From a checkpoint of a small sound classifier.
Data: trained on single English nouns, adjectives and verbs, spoken by a formant synthesiser in many voices, 78125 training examples, 129.8 epochs.
Rows from block 5 of a small sound classifier, named by matrix and row number. Rows with one number belong to one neuron. Each number is 500 + 25 x the weight over its row's rms, rounded and kept within 0 to 999. All counts start at 0. Numbers have three digits each. After the name is the row's rms in percent of the matrix's.
After each neuron's rows are labels from the 100 clips, of 14848, where the neuron reaches its highest value: "top examples" is what is common among them. Only what is clearly more common there than usual is listed. The data: single English nouns, adjectives and verbs, spoken by a formant synthesiser in many voices. In brackets: how many of the 100, against the usual share in percent.
# fc1: MLP up (model.blocks.5.mlp.fc1.weight, 768x256), inputs 0-63
# fc2: MLP down (model.blocks.5.mlp.fc2.weight, 256x768, transposed), outputs 0-63

fc1.172 102:505539536530496504489490484493515487492483521511526471508508473535446490477486490473493508482508507519510475491483443513524510441489494523490493509514442485475523495483516438515534498492506548
fc2.172 094:519494503514515475481490503524526469494481495535518496516514452520477519474603519482583489497503484474488481472468518496487528489515489514516516513511479478549550493455527484480506502482540485
top examples: /ɝ/ (41 vs 13.2)

fc1.71 100:497519528540519488508482501473522488491503521512539487509495473524471435488502459468490503505499523530498509465483467506494500473484471531497468543514470490456524513531498439538506485508506530
fc2.71 093:501521500487517489497498517476494477491492512527512515516496471526479507457549488465578505483512503484473495499466526483490518489494502506519524496484510474545565481452528488496502489456510463
top examples: voice: child-like voice (100 vs 25.5); /ɝ/ (31 vs 13.2)

fc1.164 100:507439444492500489513485512535488508511491494496510459490502512453478505511479523481515470440503501498486507555491464490485466519497519451453515496474579512534485480494475488504515503475510543
fc2.164 099:503492462532490515492498541505472513511493504471467482520497503461491482490636519535474499507472520493509507515523497467514507485475548491536541474464518508479482522498475502507485515478503497
top examples: voice: deep voice (99 vs 24.9); rumble (39 vs 12.2)

fc1.419 113:491501543487508480489540505474483468516483556511499511480526470539533546501536512464522512515531469498518512481530544473514500502513536493548464504520520434549488499494500488512484492508517458
fc2.419 113:524484483473474484541534515476495487488515483533521495460542466535489488540622487498519492527471463463471502494496501513499566476498521479495520530500527511504482466544497533522485467491468488
top examples: voice: low voice (100 vs 24.4)

fc1.223 109:492495512460489524510516541497475453465525523517524558483521483495554498502432493447497475519467430477480550431512544493493491515505536488509458486529518483546486492478530540509492525506506477
fc2.223 116:481491481501496477504488489479500498535519482459514483481498503553485498508649524467493526526521480483496503504508550488498542525462494501504500476481515498518478525506490496460530499520476490
top examples: voice: low voice (100 vs 24.4); intonation: rising (49 vs 23.2)

fc1.286 101:489468504492515539475520504529531539503489466493475495461483505448507479540525537573547501507518520490464529530494524540483500482488526520490511454474536506536470537509465496530507499510457504
fc2.286 099:504493467497480544485524496481485519505524504493498483491475511514481504535582522539520493489497568496508492501455503482496477492502518479475509517494498466500518466496496500497502491481512481
top examples: voice: child-like voice (93 vs 25.5); white noise (35 vs 12.6)

fc1.664 100:516493520459501526499508509503466495501494500506547498528514522538516454469529469479466474513511485508439489482509566534455501511491505511491485533515471478478498505493514516482457526526483480
fc2.664 097:519528503500495550497501495448475496497542492508526493503507503536470505491644511459550477479503531514490504491454532501514506469490498494538505522483500477513523466481546517491485508488544461
top examples: voice: deep voice (100 vs 24.9); /p/ (31 vs 10)

fc1.493 098:493508510479481519501474539521508495498508462494506506499475511479499521499476509499509523495494538481453531539471507513513522513487473573515460471506474522490480500535504504517511513538475510
fc2.493 096:510523460459451525505475484473521510518515472427473494482500522508506481498614485504463499471431516485499511523491496501464504508511534499503512457485509471489527510471443490448500499509514502
top examples: voice: high voice (72 vs 25.1)

fc1.695 102:509494485485497507515489516530524505515565471484475522484481513471510536508502501519507496500451546480459531512477532495490492515481478519486424453483478551461493499523503509545499489522493519
fc2.695 113:507524432475463511521489463461519515498515485450484501456498505494478493507622473509456505488447502497490526521490487520464522530506534487498489486487518478499529500476457486431528504518520488
top examples: voice: child-like voice (100 vs 25.5)

fc1.104 107:484480512448489456497515504469516506537524524465467471502501512495526523544478479482491486463511493487518527502505497476546545507503496504543450480475523541504521534551476457503485434452515462
fc2.104 100:491490506482455492481513497473503504562491480503509506513493497516467466515514536513518516539475488463504550479523483509485457500465532487478480446505475521449552470484509491527507470512501480
top examples: voice: deep voice (99 vs 24.9)

fc1.183 093:480486516496494526501528479534498491512511467486494520487491522509493493497525491542517498469467522472479519495483524545507481517479486498460483453476491511501477511511488543513520504495468504
fc2.183 104:511518452475456531520501474458525501515513473450500478474494534497488480532645487491485499496450510490507520519480497517471547497520505473511503474481498474507556498507497492457502513493539519
top examples: voice: child-like voice (100 vs 25.5); /ɪ/ (33 vs 14.1)

fc1.519 105:518463456468493485504514537501505454489527520510497492494479470505548529518452522528531522523512499493506479513486496480553480485525485479527455475519528449511489519500515428559497501495500447
fc2.519 091:460493494474477505518543492473502491498467480492504527473514469556510494531580505490530514535458479468454476494494495511515503479470501494500498488498542497449532454487496494534488492505492515
top examples: voice: low voice (58 vs 24.4)

fc1.484 114:537544547511489506474511458500518521469517471511508504525544524519464522513469529455505515486482483498537479491495508488535492477520493510460494501545499520512524469466512506460512500498526498
fc2.484 125:525507492491451485476480502542549479485482462527503445516501441516475526487597499471528517524449461470527518500481474503512450517488502502505515523511481502513461516477502488428566493505514518
top examples: voice: high voice (100 vs 25.1)

fc1.267 112:471484507475462536511492513514528526506503489491454507483482515463523506512507559529530517497519524507515465516464503504466501501479536516473446468473486547484507525501477514529497515483492527
fc2.267 113:507478462492484501519538481453531548513500486456491507499474500465477514535550481521454476500472537501524516516491497483482506523514498480478506500519485506506526502543485508461520526509532495
top examples: voice: child-like voice (100 vs 25.5)

fc1.469 104:501473486502491516485483498510478537529450489465482453496512533467524507489508507542480505433501536503491520542507450509494513476492526455428526485451509530519474480471457503488548501466484518
fc2.469 108:487497488534510540467469539506478517508510510488504478529490499482440447516628524537507475512480510512516498480494489485531490496472524494521507510468528499468465493478502502508513516458510484
top examples: voice: deep voice (100 vs 24.9); rumble (32 vs 12.2)

fc1.227 099:511456460500502491465488517510462534540434485500467476522491522422496514518471528519485493435506511515499533557522451507485489514478539468463539492466526516516504490458477499489543490473511511
fc2.227 104:495489481529523552467492543517470528509520503489513475514481516489461481513637511524485466516483520493529485505496480485518493495480512483522521490480535508493464503482489515527523484448482521
top examples: voice: deep voice (100 vs 24.9); /p/ (27 vs 10)

fc1.300 105:495510456475487486542522532443465465484523519528528549509504489565532497468501471462470493513502464486456522452505535481503456504490491485541507517518509473494492503477539508455483514532506453
fc2.300 098:521557523489497528530509499462497495485522484510521512478522503546487511492616463420531469504466491527467499501502521493519547482483484481527519510509505479495505476514530544517492506506512474
top examples: voice: low voice (88 vs 24.4); thin (high-pass) (30 vs 11.8); /p/ (25 vs 10)

fc1.241 100:475526509473468523495512499510481514503546448488514520495503523467485532526463527529513510494454519486461516496483523533519520507463485525492471445472497511485479500501497515541489510513492510
fc2.241 105:509502448467485513521518482449513514522516458437475499500501523521493496531596497476478488472434506493512508523475498508448519514534525482485514464490509475477532500505470502447509506513514527
top examples: voice: child-like voice (100 vs 25.5)

fc1.703 103:527515499451482533498505511538458521515461492506546514541512523509486475468474464449459475476500451505493493441506512504479504515486496468508505512513435511484506486486562521484487526513509473
fc2.703 099:503509512517489527495504492488502487494525456509562484523526501525456516491636505438523487503493518514496497474475505502518494479488476505528529496485480463525503471484524514484517512490567504
top examples: voice: low voice (83 vs 24.4); intonation: rising (55 vs 23.2)

fc1.90 091:471550507529516510497528497524490520492485473507533476518543502545473496499469483464479522509492490515548502448474523507507526516545490489474525515474501482529527492531498515472500499530494495
fc2.90 096:511527504510490525518525503515514467488506451525524473518496493516486488482614531444551503510470527487534503494464504506536488491497473508503542465490494444534511516488521516447520503521551534
top examples: voice: child-like voice (85 vs 25.5)

fc1.565 112:500475488510507484495510503504516502501520451501500542448495493449474491486496493584503466498480507495425504500457512497471489512488463487504481485504520539479475497527509484543499507500491494
fc2.565 124:506507439489478530518494462445524527511510501495464495465474501476502513529615494479458500491444482482503541554495477519502516527531512491516492501477513483481540499505470519417511522523528499
top examples: voice: child-like voice (100 vs 25.5)

fc1.477 099:480515480530514476481494507510501519528512542514487470506501515454469514500496529518509499462510522492558514511513443479529479507482504469468523479481524504545523480499464522549483494482514507
fc2.477 098:499525477513501525480532517532465514518491487460509481521464511519460461481588542500496474512488520484554489517487484466546481505500516504516537459502542492498477495507490517487485479486502505
top examples: voice: deep voice (100 vs 24.9); /s/ (42 vs 20.1); white noise (33 vs 12.6)

fc1.396 091:482551536519511512506540499509505507472503455501527507523555503552459518474490468449466525504495501526540489439453524508531498489554506499469525504483495486500509487504490534459506514518494520
fc2.396 097:524521516519483512519514510524526472476496440537519478524497485505474501485636531468555501519464532463530512490478491504517487496492491503503546481511487471537498515481532499453520500513556509
top examples: voice: high voice (94 vs 25.1); pink noise (31 vs 11.9)

fc1.539 105:520481461524517474511484492519498492500483503492489480520493506450479510491452500514510480456490524492503496559498435474470515520508525465469503500469510550524496500433466484511521507491511506
fc2.539 102:490486478518499522476473533527480530506510502471487501519474488468473458511607513539474483518477508490550508517510477491512517491464538494501529448439534507488473528501451531495525502493494526
top examples: voice: deep voice (98 vs 24.9); /p/ (29 vs 10)

fc1.358 109:497467532508489436471505505485514508520514490493470531499505478495497540503491482499549486472514506499495502500537479485542507504492507506501479495480518498499492546497465492500505488471478525
fc2.358 098:489489478534507502522510519466464483512550474513525515509468498498514464520482518521528480489497496475514502489519478467482500510505526465452506520560539483486515471515529491547481459510494451
top examples: voice: low voice (100 vs 24.4); thin (high-pass) (29 vs 11.8)

fc1.268 102:483559532545510482523522516529500479476474502505519517503547488478483445488483468452460522527496507500560486476463520487525507483514500507501545518511513533529494494511520494475515479494505516
fc2.268 099:509517511508476486495521490538501462454469472541539500517517521563488529448633507467526504527457500480533480496495453515510453499466494508499522476506489472513487507470513476415539494508526528
top examples: voice: child-like voice (100 vs 25.5); /p/ (28 vs 10)

fc1.547 099:506503474535500498507497490488480510549478525487455496522500503435473504514504506489520503452493521494544509529513451468525492522466518476472534478497506517553520476501466500514505514497494504
fc2.547 098:483511480513501525475510531517462493504491469433499487518468514511469456486618514508482479497482532495550498516498503478539471482488496503512544426473546496501479493507479520491489477482505501
top examples: voice: deep voice (100 vs 24.9)

fc1.548 107:521478487510489527486467465481485547542432500502480470520485535451475486508504501481471501447495491469516511522515457481513472507480515483486535469505476541472502473482483504516538547478504501
fc2.548 106:489523496509479524454480497504488478513479486486529491515513515522455495484652517501478477507491520514535528498480503492524478483466478494525510474483509498505486455480526521517548489463514538
top examples: voice: low voice (97 vs 24.4); /ɪ/ (37 vs 14.1)

fc1.306 111:528493493515506480494499475504513505501538511501504519508523489479482486478448495496501515474440515487545514520476491509482464538475437468507519488511503512480511463517472513512469482532510481
fc2.306 099:497517449526496524499504505490485450563487490474492495506528540502497467494549485449510519477467523543570484541459523474507489511498532512526485465500488468547505502508457517465510488519487511
top examples: voice: child-like voice (78 vs 25.5)

fc1.217 100:518479442513496495527491462543509481514492513499488468527514518463472524494501521525526489428489504485501542523497448492479496530486495437463529498449518528534507465488481506512505521493517519
fc2.217 099:505492468515493507485491525492471537510500464438471486540470505471483478482600523497464485506472544504520498532517479477524515504483512497514531457489532502493464524519477497497494503498497497
top examples: voice: deep voice (100 vs 24.9)

fc1.666 100:514498456495505471521511481511505497547507541478499488507494504482485519507510510503524482438525512488512512529470462474485500539481530452476517516476542525549507478436487495487486496498509518
fc2.666 102:498512491496477502503485520519494543496498484458497506530508508468497492496603499515476470513469527485530506524506478494514513475471557494516532471466541509495493502524452516500500506499482506
top examples: voice: deep voice (100 vs 24.9); rumble (32 vs 12.2)

fc1.545 104:487468488517536485510500513523506501514496515493513508504492505491489495483480511511478507535516496496559511530491478489501495482525520426515502534530523522528519501503499436471503463511494485
fc2.545 100:488512508530536534525531480541491488516506468509523488521534502552528525489596470489489492498469526497531492490478458526520499510518489517486536491502481459496527465485550534533495521529505514
top examples: voice: child-like voice (100 vs 25.5); intonation: rising (52 vs 23.2)

fc1.93 102:504550548502489496523528473498534473445473498522510514515541510515460466488435456459466509519486487532490492510462499509517500475526482511480542525527515518538525482476527464490472464514486491
fc2.93 099:512539499511478503475488496528517469481478462505539444523515474524475506469633492485523512536452516448536478489501503519514471505506483497477555500504488472502477513485522477414576507509526507
top examples: voice: high voice (96 vs 25.1)

fc1.589 097:515518532540509480505471474485521496485478531519521462519501470525448454475479481465491506503525520534487498475486480515520505450490478509486493503510460509458522503505515455505513484498512530
fc2.589 093:514496509505521479485492514494514479500495496531522503516509457520475519477599517466592496491508497483486486487468531499482521488501492514516512502493497478541553491448522492490497498468547473
top examples: voice: child-like voice (100 vs 25.5); /ɝ/ (36 vs 13.2)

fc1.479 118:520483468456509503486499486479472497488484475488506496529518503511530514487499446438429493513503494513462501451509481509487538503513509496504502500542466508496512511458560512482492486467493479
fc2.479 101:493522537486472523522458504487492458517514457528525487520522522526463479489521485466529474502481495481465521475511542493480519458478526520499491484487458468538501464515551498498530519534518493
top examples: voice: low voice (97 vs 24.4); intonation: rising (62 vs 23.2)

fc1.563 108:480484485487502579501516473546529539498507488513497478487492505481528520500498542559546508498511530482472478522445502505491500507500507522494459493493491568484493541517490522517492516510485510
fc2.563 104:525486457474466522519512469454533543508520470446486517510480523474502502544544493523479477498478534492493507506488514496483505507526515482469494515513500496509544503546480517441518530512537498
top examples: voice: child-like voice (100 vs 25.5)

fc1.357 103:489505503487499518484517474526530476525542499496518465484477523461510523510511530554516509480465502486466502512448485502486489519496486511486433492448480530486485504503481512526470501466480518
fc2.357 111:509514463457490505539492485455531544515521470471488533472471517480480500523568494514465502500455511487488541496499517505482533523518507491513506505516490493501531502527459517426502528512516477
top examples: voice: child-like voice (100 vs 25.5)

fc1.636 139:514471524497537487502509543509481519548495555495463495478501505478521504516498503534502449484540512513507509495516494492487513515448513487504473505498474534508500490528524515557477516506470467
fc2.636 162:524514494499463507485499486486525497491467454510510495526529477495490540458566526514536492517464493457489458489473512491532456506521492483484503565556536494490491497470489503442506464518504517
top examples: mains hum (36 vs 12.5)

fc1.147 112:485500499481508503540506546429450437481510537507529522505495485546548523461543474443499498509518481507481494448514550484499473506495500501512472524519474483489488495488504525498451514532502474
fc2.147 105:516538533488487495533482516477488487509495449506477522487544478527482492503645492449502491511473459546457501509490519512486544477493486472519501500501493506505477501552532529519447510470495463
top examples: voice: low voice (100 vs 24.4); thin (high-pass) (28 vs 11.8)

fc1.271 108:499515525538521496539528477503510497478471500483496495506550495537452479491450486469512526522476460509542479476456505519525499470545492502502543496498508511534508495491506505430522491507514505
fc2.271 111:514515488518474507480502498523530455462505484532510493529504482534473539468593492467517495555469497482557476499496483517520465499495484503492525503487498448503480517493501492428562506510517510
top examples: voice: high voice (94 vs 25.1); /ɝ/ (31 vs 13.2)

fc1.440 101:481459498504485517517517480513519530492519480482486484484489493468507522505497507573544487507513531492473535549507549514483518523507495489483479436457516468569496546506448499536501498474472496
fc2.440 099:504481456501489522493533486452491523525531486478509494503492501527483498544574539528497483498468534493524506505456495479501494489508485478464537492489489466496516469508497502500493503493505476
top examples: voice: child-like voice (100 vs 25.5)

fc1.333 097:483468520497505555489525477532507517495513478507491484463493514488520527502496539561552519485511527470486494523471515519479499494487505496491460462474512519542478527516468523495486511495501495
fc2.333 100:516499459468468534530533482453525542525525495461515478481483514494499507532569499510473478492459523484520503495468507492472508497516504493484532512494486484502525494522480516484485516495531504
top examples: voice: child-like voice (100 vs 25.5)

fc1.208 102:532439484468495524455486484503502519508430476493447468520477556443509491495493530507478498453541514483513502518492425485515470501480532508481534467533489516494502481467478504496554517453482504
fc2.208 095:509502510525492553464464507531492495514509493499527480513487527506446488480609512515484461506513504496542523492499527498515450473468508480513527520500482501468476458469518489503535509449504526
top examples: voice: low voice (94 vs 24.4); /ɪ/ (49 vs 14.1)

fc1.605 111:534532539521487524500504485549538484439501470505523496502543503507492502476491464469507519495469495531551463485497501517529516505547492493489519534482483481524493487443528515448517491513516513
fc2.605 113:501499493507473500494505497537528459459434461542515476502483484535476524450584510484544510519473472483514484498483475501518456510488465493486497515499512479525490522476500482403559493533525512
top examples: voice: high voice (100 vs 25.1); /ɝ/ (42 vs 13.2)

fc1.696 096:492486477518529484507485509486490525536503504503492483495504502448479500510491511499530497443504520506553507525518430476530491524476510504487534482467529503539507498524468516549492487484488509
fc2.696 098:501515487515482508475530525513459487492491471452498476502461514515485475472601534504484485500481538484534505525487501467538456481476503494515549410501541485518484501506483515487489477492501507
top examples: voice: deep voice (97 vs 24.9)

fc1.275 107:518514509428473541488509500513490524487449483493537502515515521486460497455499450450458475475496487505499525474500503502515483500502488489504533495549458505457509491452524515482504527480491487
fc2.275 100:514489516528485524490501491506513462491507441525560475531516472523453516481615512440511486499500498499525499484467499505511482479466483501521534500478480482535500480473541516487533515490546510
top examples: voice: low voice (100 vs 24.4); thin (high-pass) (30 vs 11.8)

fc1.102 089:499478508506516526472472516489499476499468538505458477514446502496538451488513520497519475506510514509496509546517487491480470493481548495488532503559498504479477480478472473522491527502495501
fc2.102 100:502520490506518534474512506461482491487516520512500493500492517534481501484612494517544478483503533522518493504468530486515453489488503479519501549510535481487521449473514494493484485472509451
top examples: /s/ (45 vs 20.1)

fc1.332 105:518477449514471481487505492516496515503489498482469459510484482443521506519473525513517489468489523483506515546503465483498495536498546479451529482478533514533484483416498490503517489490522527
fc2.332 105:486507462511532527475504531501480533513523500491464475498487491485478466486600493536487475510476551500498507498513490476507493486469529501513533506458545511479494527499460506503503503458491508
top examples: voice: deep voice (100 vs 24.9)

fc1.45 100:483556574525482498528554469512517485469473508518520496520539501521480504502454476457476518514485481528496507466479506493561480460534510508481546492526503509516505465486465493464515478507481500
fc2.45 099:536522506508467505493501496530524465486482450538531458534499500505479524475628509461529507523469518460515480500483521517512459502495498506503523512510498465512480511483525500442555514506555511
top examples: voice: high voice (98 vs 25.1)

fc1.621 101:537496471506477484507509507521512510509501536494488519515489493421474537506506501528506464460486494490538504558522471473495489536485513467500508500453531540541522482455485506524498498490509502
fc2.621 105:492503472522481508473499509502457511517493485458478484536497500502481469491615494507491479506461523512548487516508473470500526493465512488513517445493546490498480506511484524498516490472479487
top examples: voice: deep voice (98 vs 24.9); /s/ (45 vs 20.1); thin (high-pass) (28 vs 11.8)

fc1.372 101:504504513537490491507500507484481499484533521502466506495497483509534485526556496552519495543503527491537502501555478500507539505500494556507500495472526454548509509577496461529528481490466546
fc2.372 101:514529493533503504491512507481488478513522500509478504507481500548478486488555505501561506485497530526493487501475501463513503478469513481494515484514513480500544480455510466510480472520497456
top examples: voice: deep voice (71 vs 24.9); /ɔ/ (36 vs 9.5)

fc1.244 093:524469435513495493476500479516487539520496485461468465542514494464448505503463497504501491483508511526516501548523456488495497517496509478496544482483531489521516486484482495527508511478491528
fc2.244 098:498503495504509508489510555526490506505537492491501494530494461472465477488662490520460483513476522496504543516498520477503511482489505500508529458502518495497505526496481472500500485492494498
top examples: voice: deep voice (100 vs 24.9); /t/ (57 vs 27.7); /p/ (25 vs 10)

fc1.730 112:504487478468481437480534520446455463519499513509516517505504491522549524520511488508497537508567484496507499450513555500489520485481483519504477534553564442488471504521511532528497492513502439
fc2.730 105:519499493476490509539504521470485477474524455522511510467557450563481480536655508498512497529466464476457484490500519512495565471487513494509524516471504496510490480565532506542499469480488467
top examples: voice: low voice (100 vs 24.4)

fc1.376 094:525521522484509515473531521540477556482483467500550495524525527500479510485489487456483472480502490502511505449503502533494522517514485497468498531490482494485523491484503523483490508509498474
fc2.376 095:508502498521491531497511492511498475499532454506536461521520494525470504504650525462542496507500516489508498473455502499513499475488484505518534472499473467543508490471534507466521503496570517
top examples: voice: high voice (78 vs 25.1)

fc1.100 114:545535494487474488493526449513505499492461535492539489467518534480527514491520497494453473473538509478514530441494511454495500479486475494518513480496416499510485472471513514500494511486471509
fc2.100 100:528536479498474534493457502514500499535441474493496501507502523467480492476533508517530499497496519502457486492507516502519517496513449538509513467510462498468527463457530454507507514529508482
top examples: voice: low voice (100 vs 24.4)

fc1.149 119:521495521480527489485538509480488472550508514520481524509521462539550550513509512485508482508526488505482504428496556481503508499496495498558512477536536445504467481507547500516480510512505474
fc2.149 111:527484486484457468524509506480493495475522523538505506478544440560477498532599482480517510525473474458462496477503489516490549497471540483501525512497531494505474468541512532522489486498462490
top examples: voice: low voice (100 vs 24.4)

fc1.141 123:480530488523494533544538496497509487489513518493527478483494482497442505517446494456455510514516523501519495536496439493490507473511477502477552521501508529542495500498539490518486477529489535
fc2.141 106:521511530551548514510495493538477511490487480517554485519525524500491480462555485462492482512470510463531503488454496497510468517510527527461564506493478447555537505486514515514534539505506524
top examples: voice: child-like voice (100 vs 25.5)

fc1.375 094:514487534511505502472499489515498523494478511493518466501492481491488447511500473511521481511505518514494477494508495538494548462492498520467485490470479466485509515513475455528522484482488538
fc2.375 105:506496484505512518476510499495502491492523505525513482519493463532467491494630527502577491495524533508492492476461506487496517483492500495516516510491501482511549461462520479511504489475528473
top examples: voice: high voice (99 vs 25.1)

fc1.152 115:525491512491482478483493487496463501542463512462510525522506491513484512484497469445448481502508489512508524475495495456482484498487497485531493484569433495462499495487551485471475508495500503
fc2.152 103:517537502483451537484456496525515460537506445510504494515524519499503493482574486488519491509490503519448514489485558480524496466472491506530509512473473452543505452474545464527537543502520500
top examples: voice: low voice (100 vs 24.4); intonation: rising (61 vs 23.2)

fc1.323 107:523536528507512495503489480551503479433481530500527503518556510474459472498434486469491519462500484505528476499469490526514497501536481486523517519517508541528500470462517493507485495483511514
fc2.323 113:512500473480481477496490493528513480490457474531509505492518489559492542484605506481516504539467462460513462496495456495500474506489470493513504502506500467522473499475486489356565518518504533
top examples: voice: high voice (91 vs 25.1); pink noise (33 vs 11.9)

fc1.682 101:462513525499482510497513478524483528494508429500512520512520520490482511495483510536530522513476504462465511518466551544491508507471490524529474491480489513503498506534504531522496497527464505
fc2.682 107:500519455477481524496507485441501503527512476448481498498510537489506487546584498470492486465417525488485503523470521508479510501529523493487522460498503472493533503502484499483495491498515530
top examples: voice: child-like voice (100 vs 25.5); /i/ (25 vs 8.7)

fc1.520 099:508473489503510507495482494517493538552489503492474476516508501433510503549464527510508463444472504509497518536528430496489473516476506484487510456451542537548517479489475488524506496489511528
fc2.520 103:501503473521501531469492547515463502510497486433467475525475495496474479475622507500491481500474522500516492521497505484516526499488534485522526444489534509487470519516483523492504491488499513
top examples: voice: deep voice (100 vs 24.9)

fc1.486 007:503548477484470479492475485491492514531549477506526510495478471500475488518446481542482545517521529476490470521483531471493473495529458488507517502483494508528502496507554523504514505491473495
fc2.486 006:459507495491496474486511486491486554500512498471500521482502545508512491496496506471498520480515480508491477503521487513518592473487438502508492492453505537509491510509502465546510506442502503
top examples: voice: low voice (100 vs 24.4)

fc1.578 097:488503503523528505495502526484503459494497524508468514487476467524531482497532520509527498508536498506516508490513499486497467498509525486516487508574516489499484503485479462518467512506494481
fc2.578 099:502512495519508505489512507451498481473503530526490503493508503530493513492591481506556482488492502526514479522485541480507475486494512477510490560515561488479514459483506495478458491479498458
top examples: voice: low voice (97 vs 24.4); pink noise (31 vs 11.9)

fc1.708 112:500512505475479509510513483449467497505529517493502532497497490522519507499520542467501510525549493501495545480479552487463464481516487494515477507537537414502486508511534516507499478506480472
fc2.708 104:518494497483490487524519495476520479480521472526528518480568457588470523511595494458505477523471447506459495496520533501534578492495489475519530517511475483533477472526534527528478483477486463
top examples: voice: low voice (100 vs 24.4)

fc1.309 106:519494485456464525507491533490489515502461492499555537528510525499503484462492477468438473510506481515484496450517507511465517493501516493513493542539458497466526505475543508487492529502488500
fc2.309 097:502513514506493551507478498464500497492537474492540486502529495542466504479619480425538473496509497510490516473491520491522521473484476512527508524481486482508497471476554511511504512472542487
top examples: voice: deep voice (77 vs 24.9); /p/ (27 vs 10)

fc1.177 109:503546515499505496520509511508503481459478486496496514512542518518488505483439464494487518509515488533503433506485495541523519515525505473499500539523488483547517499488496501463544497465527484
fc2.177 110:498500502507496504487471489529491485469449479552517475474498496542464536467595521481510529535469474478539487500498507517518451480502480510493503498493491475523460527494504469379532463503506511
top examples: voice: high voice (100 vs 25.1); /ɝ/ (36 vs 13.2); thin (high-pass) (29 vs 11.8)

fc1.320 119:520521486470496511513492488478488497501486487499546558522510542495502488472492458457443480506504481503484522459517512472478499529511459496537517522517448500475514513461526515492480546493498489
fc2.320 098:499500504510470530486478474468492482520521463492542510504520489543447514489554498419489472493501518532479526491493509501515513442478475484540524516488461464519511488510551490522527489478545511
top examples: voice: low voice (91 vs 24.4); intonation: rising (58 vs 23.2)

fc1.89 114:515449446502526522478467494531506504558486482478461478541488534416476508501459512508490491443506514494540496538490441505498471533498495511493528489473507522510448483475475543491517527519493498
fc2.89 147:524501505496497505485476519519499527516498468463476489519508480457445474481627504489473482499505501523506512504516500501500541491506529483499495504477509502488473546525471488517521495471485519
top examples: voice: deep voice (100 vs 24.9); /p/ (27 vs 10)